Rows from block 3 of a small autoregressive pixel model, named by matrix and row number. Rows with one number belong to one neuron. Each number is 128 + 32 x the weight over its row's rms, rounded and kept within 0 to 255. All counts start at 0.
After each neuron's rows are labels from the 100 images, of 14976, where the neuron reaches its largest size: "strongest on" is what is common among them. Only what is clearly more common there than usual is listed. The data: made-up ball-and-stick molecule models. In brackets: how many of the 100.
# gate: MLP gate (model.blocks.3.mlp.gate.weight, 640x320), inputs 0-159
# fc1: MLP up (model.blocks.3.mlp.fc1.weight, 640x320), inputs 0-159
# fc2: MLP down (model.blocks.3.mlp.fc2.weight, 320x640, transposed), outputs 0-159

gate.12 [191 120 102 138 122 163 102  94 155 150 113 171 204 112  69 131 117 150 144 143 189  72  87 185 166  82  94 130 105 163 146 157 144 104 116 104 123 149 128 105 157 111 118  98 100 119 131 126 131 147 168 115 110 151 128 107 136 146 139 130 134 149 140 162 164 116  95 108 164 135 191 203 134 138  83 122 161 107 186 132  87 112 106  80  77 155 135 133 123  80 161 127 159 156 150 115 123 155 125 166  91 166 143 118 185  59 155  29 125 109 154 110 104 154 187 104 107 161 143  39 125 169  99 151 148 114 100 137 111 158 122 129  99 133 170 170 136 152 134 164 130 108 130  93 184  85 116  61 177 108 135 138  51 169 114 172 181  82 150 137]
fc1.12 [141 135 137 104 211 172 179 123 177 171 149 133 136  98 161 119 136 125 127 113 125 152 198 127 110 157 127 143 146 117 140 101 130 139 109  98  83  80  74 156 116  93 148 183 179 145 105 131 107 118 135 199  92  77 200 168 140 105 132 165 152 114  97 169 108 158 118 113 131  58 155 194 137 117 100  78 129 145  76 150 157  75  93 120 111  88 186 148 142 132 141 122  70 113 162 154  96 125 107 166  83  84 123 139 148 107 176 194 147  96 114 170 141 122  90 137 133 143  99 129 140 113 127  80 131 167 151 120 134 172 103 141 114 135  64  73 120 102 125 111 105 137 145 151 108 154 172 126 142 164 134 146 151 106 157 137  62 124 124 113]
fc2.12 [143 112 154 148 127  98 161 105  58  79 110 127 115 151 152 143 113 124  52 130 182  99 129  97 162  94 134 114  48  25 137 119 143 109 154 101 146 183 208  74 158 151 144 133  73  96 120 110 114 160 133  87 154 169  97 105 127 161 132 169 124 147 173 107 151 112 178 115 117 173  94  60 153 139 168 165 131  91 141 131 162 159 124 106 118 154  95 152 198 132 142  97 126  96 122 114 106  72 130  70 155 162 185 130 127  97  98  73  70 112 119  71 119 171 147 110 184 156 184 110 167  81 114 122 120 138 150 124 120  63 140 153 149 118 169 149 157 142 126 149  67 160 104  83 140 106 106 182 153  73 164 121 109 156 119 180 150 136 134 107]
strongest on: balls and sticks (65)

gate.565 [144  68 112 164 136 150 107  99 164 132 143 161 134 138 122 151 108 176 159 113 100  91 108  84 137 164 100  94 158 122  83 159 148 121  82 172 109 117  78 149  91 157 173 111  80 114 103 121 107 101  56 106 122 181 149 148  95  84 176 126 120 103  98 172 123 122 131 133 161 101 172 133 154 195 141 133 133 120 172 126  96 170 194 184 123 168 146 108 108  76 103 145 116 142  66 118 201 181 105 132 124  79 110  93 144 128  85 159 154 115 112 143 125 181 168 139 152 101 127 141 167 151  88 121  99 179 117  62 153 129 107 194 143 182 101  77 177  93  83 157 127 102 138 169 153 137  99 148 129 160 145 169 112  86 128 167  99 130 138 152]
fc1.565 [ 88  73  94 124 117 179 128 111 175 158 122 163 126 125 150 162 125 129 141  44  85  87 166  97  94 184 132  83 129 155 153 116 164 133 131 154  82 104 128 145 120 138 136  41 118 132 120 134 174 119 109 142 122 136  99 167  94  45 122 121 111  79 103  94 136 119 149 156 157 135 176 186 133 142 162 142 164 105 131 115 117 104 140 171  96 115 134 130 119 177 101 115 171 127  73 129 184 184 133 124 127 147 114 134 126 145 100 123 152 154  79 164 124 140 114  99 171  92 119 135 142 134  74 159 147 141 154  94 183 134 113 137 112 156  74 101 190 102  77 206 129 113 164 110 145 130 124  97 105 171 129 171 152  50 188 165 145 134 136 191]
fc2.565 [111 117 143 172 187 160 111 122 118  87 118 104 140 158 104 172 130 197 114  77 198 140 162  78 130 132 102 115  68 167 152 149 131 130 159 163 113  94 156 114 136 115 164 115 157 139 181 167 195 105 119  87 104 148 153  98 123 159 119 122  99 140  75 142 137 119 196 170 113 154 109 115 131 139 154 122 114 155 148 141  86 158  85 123 148 143 156 135 103  90 183 105 111  78  86  77 116 140 128 107 180 116 147 166 163 124 126 132 138 138 127 107  52 156 110 123 155 125 162 139 132 118 117 159  38 114 127  74 117 132  78 144 144 137 101 108 138 174 139 127  90 169 170  97 102 152  91  95 152 116 115 113 196 115  71 141  56  62 141 113]
strongest on: green ball (72)

gate.365 [134  86  77 106 154 137  97 155 135  87 133 102 130 121  71 152 193 176  93  87  97 157  58 130 204 113 129 141 116 122  94 105  51 181 134  66 119  64 124 154 152 129 181 106 135 168 181 146 124 125  85 124  97 135 119 166 126 128 158 124 128 119 132  94 120 164 160 150 148 104 109 139 164 115 164 146 138 143  79 142 116  93  66 121 113  90 136 136  98 180 165 105 137 112 138  79 152  78 133 133 139 114  84 114  93 171 184 138 114 101 165 154  91 140 131 142 131  52 129 187 109 153 129  53 106 168  91 151 102 188 170 139 106 129  51 129 162 107 147 123 169 166  79 163 118 106  97 103 113  62 152 132 154 104 132 146  95 133 151 189]
fc1.365 [177 132 168 143 131  69 127 139 152 136 165 182 164 152 116 132  70 127 101 122 116 111 135 134 143 117 154 120  92  79 157 143 149 131 159  88 142 187 137 123 122 162 123 116 165 148 121  63 139 112 108  96  90 134 111  26 118 119 123 164  76 115 123 120 113 180 173 135 147 166 169 165 121 189 159 141 187 118 140 131 153  94 182 145  85  47 204 183 135 136 106  75  81  88 144  83 118  85 189 151 131 123  69 108 120 104 210 178  79 125 131 171  94 150 113  93 116 132 164 147 140 134 128 107  88 155  87  78 143 129 145 135 106 119 128 108 104 156 128  96 104 116 154 178 143 183 105 135  79 158 163 158 117 116 112 181  96 108 135 187]
fc2.365 [ 78 104 129 154 112  91 144  88 132 125  85 130  87 132 170 147 128  93  82 136 129 186 124 123 134 139  92 150 119 132 130 166 167  91 125 176 162 122  78 138 202 118 120  70 105 152 141 184 116 125 169  97 133  88 117 121 119 136 159 134 145  96  83 158  50  98 110 140 103  90 131 118  85 133  55 142  75 122 165 155 149 125  96 141 175 178  89  79 175 120 146 209 174 111 142  59 125 121 113 104 122 166 154 160  99 131  88 134 216 155 123 105 179 112 179 186 143 166 145 121  91 120  84 191 156 121 149 145 122 122 132 213 159 147 113  96 152 141  99  97 120 144 125 176 102 108 131 114 165 110  60 110 158 112 178 220 194 130 166 108]
strongest on: space-filling (92); dark backdrop (75)

gate.537 [133 146  99 163 145  62 157 130  96 136 126 143 140 135 123  77 130 113 116 133 109 127 110  89 178 117 121 137 146 109  72 135 127 164 111 128  70 113 123 108 174 129 109 158 143 110 165 184 106 135 146 111  94  76 163 119 194  86 107  79 131 124 105 135  84 128 103 167  93 112  84 170 123 156 154 116 158 116 117 125 117  97 143 112  60 118 129 112 136  33 101 146  89 166 164 119 120  96 159 169  74 104 157 123 184  83 134  75 149  98 182 149 142 102 116 109 112 136 148 154 156 101 145 100 130  98  84 126 115 159 121 110 118 167  93 120 114 169 114 118 150  85 114 145  55  91 131 157 139 150 153 130 113 168 131 167 182 162  86 128]
fc1.537 [ 71 103 125 126 126 143  89 139 136 146 133 150 130 134 120 138 155 169 129 123  97 114 156 117 107 122 148  67 152 152 183 104 177 115  84 156 145 113 145 100 100 133 146 121 118 161 123  98 172 121 117 132  68 164  44 104 110 119 108 131  96  85 118 106 132 108 148 128 143 178 146  70 123  81  95 206  70 147 113 102 156 130 167 149 123 184 139 149 133 138 136 115 134  86 143 175 178 177 105 111 149 162 155 100 131 125 100 144 107 148  71  85 110 116 156  72 147 109 151  97 168 123  83 145 150 137 107 153 161 103  65 179 121 127 118 132 107 150 152 139 118 139 149 176 149 118 130  87  71  81  45  90 152 105 117  87 135 117 103 151]
fc2.537 [168 151 148 107 150 173 131 104 118 186 100  76 126 115 119 145 131 112 157  92 143 147 136  69 156  93  80 117  84 168 134 194 122  87 103 164 113 116  95 127 152 101 118 144  98 145 116 162 133 135  94 156 113 112 174 166 130 136 130 115 167 117  72 150 125 143 108 130 170 110 133 113 148 153 130 134 159  94 149 120 161 157 143 135 125 173 162 209  40 139  80 144  97 125 114  86 196 150 153 117 139 122 168  54 113 105 142 157 152 127 106 164 149 168 110 160  96  98 104 118 103 168  99 170 116 108 171 103 167 144 132 102 167 132  95 128 121 110 144 102 134 110 177 111 174 129 125 114 179 186 159 158 125 162 104 167  95 116 134 138]
strongest on: green ball (91); space-filling (61)

gate.442 [178 167 154 164 119 145 166 138 136 176  92 139 131 130 178  70 103 157 122 133 119 105 102 124 139  79 183 168 112 100 106  59 128 106 168 162 154 167 100 145 157 142  98 139 152  93 149 107 138 107 179  92 120  92 138 140 125  98 157 128 138 116 112 103 170 118 112 163 160 140 112 160 155 169  84 116 103 168 164  66 123 117 117 127 126  64 127 137 156 172 139 124  96 147 116 115 120 162  78 127  69 121 125  96 174 113 181  42  85 137 174  46 128 154 116 120  99 136 113 139  82 132 131 114 105 188 149  99 118 138 162 128 117 136 127 219 122 157 128  94 121 139 101 146 101 126 126 113 156 112 161 178 130 170  89 127 127 183 162 127]
fc1.442 [122 182 137 149 130  90 137 142 175 104 167 116  47 111  42 134 122  78 140 125 132 199  77  99 128 180 114 142 154  90 112 187 127 181 116  78 144  18 206 113 141 124  93  73 163 109  96  92 197 170  73 167 103 160  97 167 193  91 133 100 151 130 214 104 143 162 120 119 166 153 182  93 163  89 124 125 132 105  88 117 140 181 142 162 193 124 194 100 122 151  96  87 124  90 171 145 151 149 172  91 183 108  74 111 144 123 132 122 131  80 153 167 157 102 118 155 139  90 103 129 137  88 157 141 141 127 170 136 100 129 157  99 121 164 125 125 115 145  91 149 148  75 178 154 144 134 166  89  80 117  68  65  75 137 133 127 187 116 144 141]
fc2.442 [114 106 186  99 129  88 163 181  94 151  65 126 172  91 170  57 123 159  89 142 110 106 104 177 142 106 120 140  53 127 134 102 134  49 203 181  96 131 144 104 131 124  93 181 172  96 167 151 105  90 188 107 147 120 127 135  56 154 131 121  65 142 159 118 135 123 153 193  96 162 108 105 144  89  70 134 128 108 180 187 158  73 100  98  79 122 149  80 126 133 128 151  88 135  97 116 102 133 125 106  79 113 132 138 161 105 191 123 164 145 128  52 154 116 145 103 121 138 172  95 137 118  99 127 154 132  94 157 140 111 113 191  83 115 108 106 104 114 139 154 176 116  93  82 123 130  84 159 102  71 158 139 148 134  74  99 160 152 120 119]
strongest on: green ball (68)

gate.563 [119 142 203 135 131 129 152 135 134  83 137 218  86  78  72  98 137 141 148 195  95 151 183 158  93  33 148 144 102 192 144 143 165 118 137 124 117 123 153 103 147 101 132 130 186 126 111 153 124 110 143 199 105 104 172 172 144 121 146 132 115 132  95 161 105 121 152 110 203 153  87 153 139 108 141 103  41 121 139 140 111 114 149 127 112 151 151 119 136 168 149 163 111 125  25  94 121 136 124 142 136 171 123 148 123  73 178  79 131  81 160 114 164  88 127 172 139  92 157 156 103 119  65 131 135 155 142 152 178 128 146 149 163 148  90 154 122 152 126  80 158 146 191  77 136 115 105 170 131 156 134 118  97 124 144 146 100 125 161  76]
fc1.563 [135 118 155 191  23 134 169 164 147 116  48 134 168 126 127 148 128 117 141 154 133 178 144 153 130 152 153  78 115  63 108 160  90 112  85 115 146  95 180  45 101  96 143 101 110 119 135 137  69 109 137 107 168 150 144 119 163 145 155 133 116  84 138 103 110 104 106 168 127  81 111 116 106 196 155 160 157 144 156  98 128 136 103  72 126 144 103 146 106 113 137 137 144 181  83 135 121 128 140 136 120 157 218  85 131 108 114 124 154  83 107  50  95  93 133 123 115 195 106 120 153 142 151  98 137 142 179 133 114 147 109 120 137 136 106 110  92 148 114 167  66 103 130 121 170 151 141 117 137 157 124 103 117 128 129 131 110 100  61 133]
fc2.563 [114 147 148 138 119 159  90 173 162 159 113 147 125 114 156  81 162 109 138 100 102  96 156 104 145 106 142 114 123 111 155 145 158 129 130 148 163 116 123 126 170 124 201 131 124 173 119 140 128 155 110 155 116 182 149 168  66 168  99 102 170 140 136 139 131 109 129 123 135 127 102 133 130 159 120 121  73 152 153 117 109 114 115 139 121 123 138 134 181  86 123 112 105  51 144 114 134  94 123 118 136 127   0 121 109 131 103 110 139 146 106 122 146 121 138 157 106 123 135 125 136 127  84 185 126  67  75 126 166 120 161 181 102 106  96 143 135 165 137 124 159 159 106 183 104 116 107 168 110  95  96 100 131 107  81  98  81 196 156  27]
strongest on: space-filling (89)

gate.225 [118  92 105 128  70 152 153 148 121 156 138 141 178 126 146 125 125 165 156 152 156 114 142 188 187 110  97 132  76 101 135 146 137 156 167 135 118 127 181  93 134 202  88 130 188 155 128 162 100  86 170 103 115 116 192 122 190 154  95  89 115 119 112 180 129 137 104 198 103 184 156  79 162 157 147 119 109 148 148 167 109 135 148 146 157 165  84 123 110 146 134 100  90 129 166 102  54  91 110 111 123  93 159 174 113 183 114 136 162 141 125 136 107 108 130 126 103 166 181 128 122 117  68  94  93 131  89 123 136 111 134 163 130 187 122 104  97 120  84 118 125 116 155  59  98 158 139 122 101 108 100  69  91  38 175 130 109 151  88 164]
fc1.225 [159 151 151 121 127 139 156 121 168 139 143 174 178 164  94 118 120 164 107 124 161 158 121 105  88 141 141 117 171 139 105 185 133 130 167 107 139 145 151 144  98 125 179  75 136 150 156  78 124 138 173 108 110 172 102 162  94 171 111 147 115 139 106 137 160  88 158 153 169 149 126 101 119  95 115 161 141 103 145 161 106  94 143 126 114  91 144 145 174 131  97 125 138 141 133 120 167 135 157 110 152 123 132 124 116 116  89  54 143 106 108  87 101  65 133 102 113  77 170  59 120 181 153  90 160 140  50 166 161 123 156  92  91 118 144 206 131 114  74 132 116 162 136 127  89  97 106 133 107  87 123 153  90 147  88  83 102 144 148 133]
fc2.225 [168 114 130  82 163 147 174 125 106  69 128 174 152 183  83 159 127 182 143 126 109 156 132 156  63 124  59 174 133  96 109 131 121 158 183 149 149 152 152 111 120 122 122 148 151 142 151 120 139  85  88  69 158 106 113 129 179 159 139  52 172 113 167 122 166 132  67 145  66 147 122 160 151 126  79  65 104  99 133 132 101  96 122  83 151 103  67 131 107 123 141 120  73 108 176 159  87 136 140 135 172  92 184  88  89 129 108 120 184 110 104 146 125 123 164 100 125  85  84 108 143 159 100 113 111 113 118 101  86 100 103 157 143  89  92 130 140 139  91 173 131 150 117  51 165 150 154 141 122 153 103 139  80 154 157 101 161 125  68 167]
strongest on: balls and sticks (67)

gate.171 [101 125 127 169 128 157 112 130 100 117 109 105 143 168 161 103 187 155 174 152  95 109 174  94 161 122  79 160 124 126 191 114  86 177 113 125 102 115 163 139 118 134 111 116 115 117 100 146 130 104  96 145 125 146 157 155 144 109  86 124 102 133 152 115 112  90 185 104 188  84 127 108 131 140 169 115 169 132  83 112 167 137 132 141 160 221 100  91 107 160 153 154 144 130 141 125 162 154  89  94 117 124 135 123  45 122  86 113 131 139 129 168 128 111 137 157 229  85 161 109 128 163  77 117 142 123  67  99 160 137 135  97 114 117 117  77  85 124 137 178 167  95 110 133  97 159  98 173 140 110 139 153 135 138 144 129 133  48 103 145]
fc1.171 [174 144 207  77 170 101 150 124 106 153 124 128  86 134 114 101 104 158 107 164 128 157  64 176 131 161 130 103 138  97 154  83 166 144 130  85  74 167  83  78 146 127 179 141 101 112 179 110 146 145 174  67 151 145 123 132 123 112 122 180 120 159 175 101 165 116  61 147 109 131 131 188  66 120 112 144 135 108 129 160 114  99 130 126  86  61 108 128  81 143  71 103 145 167 139 144 126 174  97 134 163 144  96 125 117 121 173 132 120 151 131 124  97 137 160 123  94 176 112 137 160 154  92 126  79 129 148 189 104 114 160  73 141 125 127 149 153 114  84 108 101 104  92 169 136 106 180 125 104  37 138  90  74 131 142 130 138 161 110 102]
fc2.171 [ 71  99 128 119 106 171 105 208  74 144 163 164 118 133 108 116 109 116 195 149 132 172 125 103 118 151  71 146  89 188 143 168  66 129 134 152 153  52 117 162  96 132  58  80 169  87 113 104 141  77 123 161 151 156 116  91 131 112 158 128 157 117 135  59  87 138 134 122 106 123 126 127 133 139 140 142 155 148  98 134 161  67 158  91  75 187  38 112  87 149 128 149  63 111  91 170 173 130 132 122 120 157 158 183 135 101 110 126 142 152 118 140 121 123 152 115 116 117 109 119 112  67 123  97 150 122 116 122 147 129 137  87 146 121 158 106  82 125 157 181 125 164 124 110 116 109 130  90 140 121  71 111 210 162  96 173 148 104 149 141]
strongest on: green ball (95); space-filling (78)

gate.160 [132 101  94 109 166 145 150 118 118 123 114  91 180 173 154 164 171  97 181 121 178 109  83 170 109 122 159 151  85 144 138  85  69 182 117  73 113 130  95 178 106 109 142 146 190 154 123 119  98 155  97 106 163 190 118 172 161 180 119 127 209 139 202 132 151 151 173 130 139 102 150 120 174 154 126  76 130 137  93  80 115 135 110 146 146 145  42 101 164 145 112 102 109 158  87 140 139 118 135  83 119  75 129 105 175 141 129 156 175 117 107 110 144 147 112  88 131 163 114 155 121 153  94 101 122 121 111 169 120  83 129 114  96 131 138 172 187 166 126 137 141 147 101  52 138 159 128 145 119  87  83 147 149 129 130 170 111 114 109 114]
fc1.160 [150 100  80  95 123 115 133  82 137 112 153  97 125 142  95 127 123 104 174  84 166 161 171 123  87 149  91 125 143  92 130 171 105 142 170  63 123 150  87 110 113  77  94 119 161 126 150 176 117 169 121 116 166 114 123 149 140 119 132  87 202 106 121 123 143 122 135  52 111 131  92 100 100 171 135 121 103  64 114 123  94  87 123 151 176 151 110 121  75 117 101 140 160 140  59 165 137 150 130 140 105 143 142 115 178 114 144  65 134 130 123 173 132 135 124 132 118 129  73  98 129 118  84 114 184 156 131 121 155  46 156  63 138 104 167 151 191 134  87 142 164 147  71 100 116 108 140  84 120 154  97 141 163 129 131 112 109 116 121 114]
fc2.160 [ 58 157 113 187 211 148 133 167  78 128  95  91  95 198 153 121 138  93 149  87 116 123 151 123 136 109 120 101  96 118 137 122  74 141 180 129  47 131 112 137 163 168  81 151 105  91 117  73 134 109 169  57 157 172 146 110 104  85  94 100 142 118 116  55 152 163  97 120 142 128 143 113 104 134 134 128 126 127 154 118  90 104 121 149  78 155  63 128  92 146 119 164 113 137 104 116 206 146  85 116 101  85 142 127 111  97 192 176 134 162 168 135  78 173 155 101 109 172  58  77 132 118 127 118 180 135 147  64 128 109 103 127  78 150  55  90 144 132 146 139  84  53 145 121  85 163  86  97  99 106 144 178 102 128 100 153  71 107  86 152]
strongest on: dark backdrop (100); small balls on sticks (80)

gate.528 [131  85 150 104  64 166 113 124  52  91 127 109 144 114 104 111 177 183 151 152 129 107 122 174 114 133  95 178 143 120 151 142  93 111  77  41 143  76 163 116 163 123 112 136 144  97 110 110 144 126 130 132 114 104 116 159 128 165 125 115 104 137 195 129 117  90  88  61 164  83 110 156 136 121 115 100 162 105 109 131 125  99 123 110  69 172 118 162  81 205 134  68 140 157 130 106 174  82  94 100 125 121 178 155  65 188 116 102 123 157 155 187 128 150 135 182 122 110 141 140  72 179 139 146 161 107 161 152  99 152 173 145 129 109  94 155  94 102 162  87 134 139 100 104 100 173 126 199  55 130 146 148 114 148 122 116 144 143 155 144]
fc1.528 [134 115 127  62  95 108 107 114 101 168 154 124 126 115 119 191  59 129 146 151 120 191  78  95  99 139 141 124 145  91  46 106 150 125  86 137 116 146 131  97 101  92 114 120 116  63 141 145 176  96 216  89 142 103 102 119  99 150 118  82 125 116 152 104 105 118  99 118 106 158 135 147  99 148 138 116 124 117 112 153 123 115 165 138 164 107 125 132 131  99 104 136 121 104 107 184 169 139  80  99 152 157 125 129 166  71 104 151 147 122  98  46 163 184 109 178  52 155 125  97  99 146 134 121 153 164 173 169  79 165 117 119  99 126 162 146 170  99 121 120 137 135 157 127 127 135 155 102 144 120 122 158  65 124 140 131 183 229 138 153]
fc2.528 [153 155 145 155 102  88 142 140 175 155 114 162 110 124 113  74 151 116 111 140 123  87 133 141  92 155 157 124 143 129 155 130  54 144 154 130 148 116 144 142 136 122 175 119 151 212 143 134 110 174 120 143  92 136  97 119 149 154 102 187 144 151 152  93 107 139 167 144 127 131 115  75 129 148  80 147 148 147 108  96 127 115  85 140 106 164 105 123 166 142  70 100 103 150 133  95 100 143 145 114 117 101 166 125 192 150 127  97 121 125 107 161 120  99 138 118 102 147 115 170 130  57 110 146 129  91 108  97 139 128  98 129 136 157 141  61 105 140 208 128 109 147 169 122 148 151 110 255  86 145 145  63 123 135  19 142 118  73 130 147]
strongest on: green ball (67); balls and sticks (61)

gate.187 [127 114 131 157 163 109 106 192 114 176 104 167 154 119 146 116 215  18 101 165 137 121 163  99 175 108 148 114 134 111 118 178  94 170  99 137 153 189 135 151 110 147 104 178 164 150 176 118 117  98 117 112  78 157  72 124 139 124  77 148 151 136 115  65 104 144 106  98 150 174 170 163  83 143 110  83 151 142 117 140 132 201 138  97 111  98 110 147 115 106  97 145 145 108 130 110 186 138 140 127 131  93  85 133 102 116 130 147 146 162  97 108 137 112 137 132 183 164  67  94 118 117 140 138  99 112 131  86 157 124 123 187 143  89  88 108 111 152 130 132 144 123  97 152 116  86 180 106 143 156 173  81 147  77  89 130 160 149  97  87]
fc1.187 [104 153 200 144 126 152  72 105 176  86 157 140 160 149 137 198  97  76 155 117 131 146  88 124 148 166 197 134 123 132 176 143 172 110 103 106 120  56 106 149 110 108 104  88 207 145 143  91 145  91 154 118 113 122 152 111  99 138  70  79 106 137 131 115  96 115 163  83 119 138 146 120 134 129 140  92 122 145 182 149 130 113  86 105 132 210 143 153 120 117 194 155  99 164 153 154  99 157  97 146 136 116 141  37 146 157 123 108 106 133 205 127 143 153 115 131 118 104 148 120 105 168 126 116 116  64 187 131 107 147 175 169 101 196  90 166 151 143 148 126  77 141 151 112 100  63 110 112 139 157 112  84 100 121  90 107 115 216 186 104]
fc2.187 [133 109 155 134  56 114 150 181 127 156 143  74 103 136 184  62 174  97 167  34 103 111 144 168 113 156 135  88 138 147 127  91  56 150 120 135  90 132 112 175 100 137 105 169 135 198  83 108 167 111 114 134 157 159  69 164 118 120 121 159 147 107  97 163 122 118 112 190 119 190 200 172 154 162 117 187 141 122 127 150  68 132 132 149 126  69 100 135 166 116 106 132 149  54 122 160  66 129 152  99 108 144  82 104 136 110 116  72 124 105 145 105  99 110 142 140 133 141  87 136 178 115 165 141 128 110  81 138 162 106 154 161 116  75 144 160 152  92 116 148 110 117 145 105 114 160 133 121 112 191 164 106  94 143 144  75 155  97  89 141]
strongest on: space-filling (99)

gate.131 [146 142  94 111  97 129 130  87 122 113  94  78 123 170  72 130 148 125  49  94 152 109 155  66 145 167  96 174 125 159 116 161  90 156 119 153  68 152 161 103 162  96 155 144 103 213 165 197 121 116  85 145 105  89 157 128 100 101 115 101 158 152 173 158 164 160 164 146 129  90 177 150 135  95  75 123 156 118  97 117 103 174 127 177 122 105 155 124  53 119 119 118  83 128 117 140 104  70 152 119  98 117 118 129 113 108 124 152 122 135 149  95 191 130  51 153 143  99 195 151  55 118 132  87 109  49 137  87 159 100  95 115  59 133 107 111 136 141 177 135 163 111 126 122 107 110 174 126 135 129 134 151 119 173  48  99  88  97 185  92]
fc1.131 [155 181 139 198 177 118 133 114 166 113 128 158  33 108 129  68 174 106 156  68  95 130 178 156 128 122 110 130 160 147 146 152  77 131 133  59 123  61 160 145  86 194 108 148  64 133 178 126 170 149 116 103 148 129 131 182 131 136 134  63 119 134 102 200 155 119 159 141 166 158 126 115 105  99 133 157 151 164 150 148 104 142 161 144 138  99 139 101 137  98 107 171  97  91 158 143 157 135 149 191 146 102 117 134 118  94 128  61 135 152 167 158  82 142 133 139  88 111 146 121 167 154 126  93 155  68 112 103  99 163  99 124 150 140 110 106 133 101  95  91 121 136 154 185  94 106 135 162 131 172  57 121  89 141 128 114 192  96  97 194]
fc2.131 [135 165 144 108 100 146 153  99 117  91 133 132 199  91 130  97  97 118 135 184 150 138 101 179 136  89  98 111 156 145 108 109 132  75  95 149 122  94 107 113 181  97 164  88  85 108  70 126 120 138 159 146 147 121  90 152 162 122  98 139 142 110  68 122 132 168  56  92  91 105 164  52 166 126 121 121  75 123 124 158  80 120  96  86 148 196 109 147 142 133 143  97 155 170 153 118 108  88  89 148  98 186 199 106 132 155 157 128 100 133 139 122 112 137 133 140 160 137 107 187  88  86 125 179 196 174 124 140 151  95  98 110 125 180 109  68 116 100 177 142 152 120 147  83 154 130 159  60 128 108 181 158 189  58 139 139 103 171  88 105]
strongest on: space-filling (91)

gate.433 [185 140  75 103 136 134 143  84 117 141 118 103  94  96 116 194 130 134 188 111 127 125 117 182 151 159 126 157 143  90 132 151  76 125 118 104 110 161 129 119 145 117 106  42  94 201 100 174  97 175 190 154 129 128 120 120 117 143  96  55 164 158 160 100 149 162  90  72 147 121 181 201 129 166  98 121 120 138 135 164 110 118 144 154 152 106 124 137 137 165 168 118 145 165 113 125 159 119 156 105 198 140 123 130 198  83 152  63 153 100 117  84 125 163 159 151 114 129 105 159  99 111 160 198  76 143 155 144 140  98 130 156 123  94 117 103 147 128 105 105 132 145 154 141  67 166  98 117 109 113 181 170 130 120 109 135 114 135 126 185]
fc1.433 [169 124 120  90  55 114 143 121  87  68 108 104  86 148 164 142 147 118 150 137 167 104  72 141 155 186  69 136 111 141  73 115 101 141  77 139 168 100 127  69 115 122 116 116 146 131 140  80 113 179 142 160 160 200 123 168 113 161 118 138 154 185 176 105 156 178 130 124 118 124 153 118 109 114  61 146 114 146  95 134 157 161 121 109 139  88  77 129 158 187 163 155 166  91 101 140  90 142 170 136 130 120 128 148 193 125 126 162 128 168  98  40 105 145 122 104 112 116 145 189 103 107 101 140 114 143 177 165 116 122 113 213  47 146 105 123 132 163 136 158 134 118 129 171 108 176 142 152 188  60 133 124 136 123 117 136 117 153 187 186]
fc2.433 [140 154 110  89 172 199 104 162 136 134 181 130  93 157 134 141 222 126 189 127 112 125 153 129  94 125 166 157 118 121 171 125  67  72 130 137 127 153 173 183 131 119 124  92 142 137 158 174 158 132 130 190 164 133 128  98 128 105 146 145 131 174  97 106 137  89 133 104 149 137 115 100 151 139 130 108 168 112 166 119 120 147 138 121 131 123 129 112 112 223 131 131 139 129 135  83 170  87 113 100 189 173  81 160 110 130 178 164 110 121 134 132 157 158 111 131 115 139 143  73  71 117 118 176 122 115 120 126 170 151 155  94  83 108 139 156 149  60 179 101 107  97 136  84 132 123 161 163 108 147 127 138 118 114 144  93 129  81  47 158]
strongest on: green ball (100); space-filling (94)

gate.223 [108 128 160 131 193 162 158 112 124 112 173 156 104 101 119 103 140 152 110 146 118 189 131  79 183 116 175 136 158 151 124 143  63 136  70 176  59 104 148  90 168  83 136 158 139 177 155 151 126 102 158 115 116 114 110 108 144 128  59  61 108 109 110 114 138  97 150 110 125 142 142  94 131 153 157  92 130 166 170 174  97 142  75 114 133 138 201 160 214 176 107 204 145 148 117  95 122 121  78 138 118 164 129 131 129 121 101 169 141 122 163 161 107 162 156 145 130 150 136 199 119 132 131 166 120 118 111 141 117  72  98 102 130 148  99 117 161  77 111 188  92 155 145 148 164 152  73 135  86 130 130 120 125 150  72 172 117 126 123 117]
fc1.223 [181 148  89 121 118 143 175 141 150 147  94 119  87 121  98 106 157 114  84 124 174  85 132 137 130 137 154 165 117 171 149 140  74 134 116 121  98 151 150 145 136  91  69 145 122 129 110 158 150 128 138 125  74  73 123  77 118 153  93 125 132 141 112 127  62 110 115 160 159 177 154 137 104 136 102  83 128 168 134 124 113 126 159 106 167 125 108 136 142 152  67 120 146 159 139 110 118  90 100  91 136 177  69 179 172 160  91 150 129 165 103 107 108 140 151 105 192 142 116  68  99 164 109 104 122 216 105 134 104 113 160 135 143  94 125 150 152 149 149 133 117  95 189  75 117 161  69 116 116 166  99 152 163 108 136 183  84 123 137  92]
fc2.223 [ 86 106 128 147 165 102 155 142 118 137 147  88 130 121 114 138 106  85 137 142  68 119 136 172 151  81 119  57 124 126 163 126 105 142 140 184 122  99 107 143 146 192 173 114 189 151 146 145  81 116 162  91 112 130 116 153 184  35 108 124 156 111 107 146 105 169 110  97  77  92 103 131 190  84 142 146 113 107  77 134 155 142 138 151 101  96 168 122  86 119 133 137 112 100 116 122  79 141  75  96 112 122 142  90 101 102  77 172 166 118  87 138 112 169  99 176  87 141 128 132  98  99 165  65 115 106 109 103 132  73 116 166 137 150 124 110 166 119 122 133 118 141 118 115 171 111 137 124 162 128  86 115 193 197 113 102 109 131 121 107]
strongest on: space-filling (80)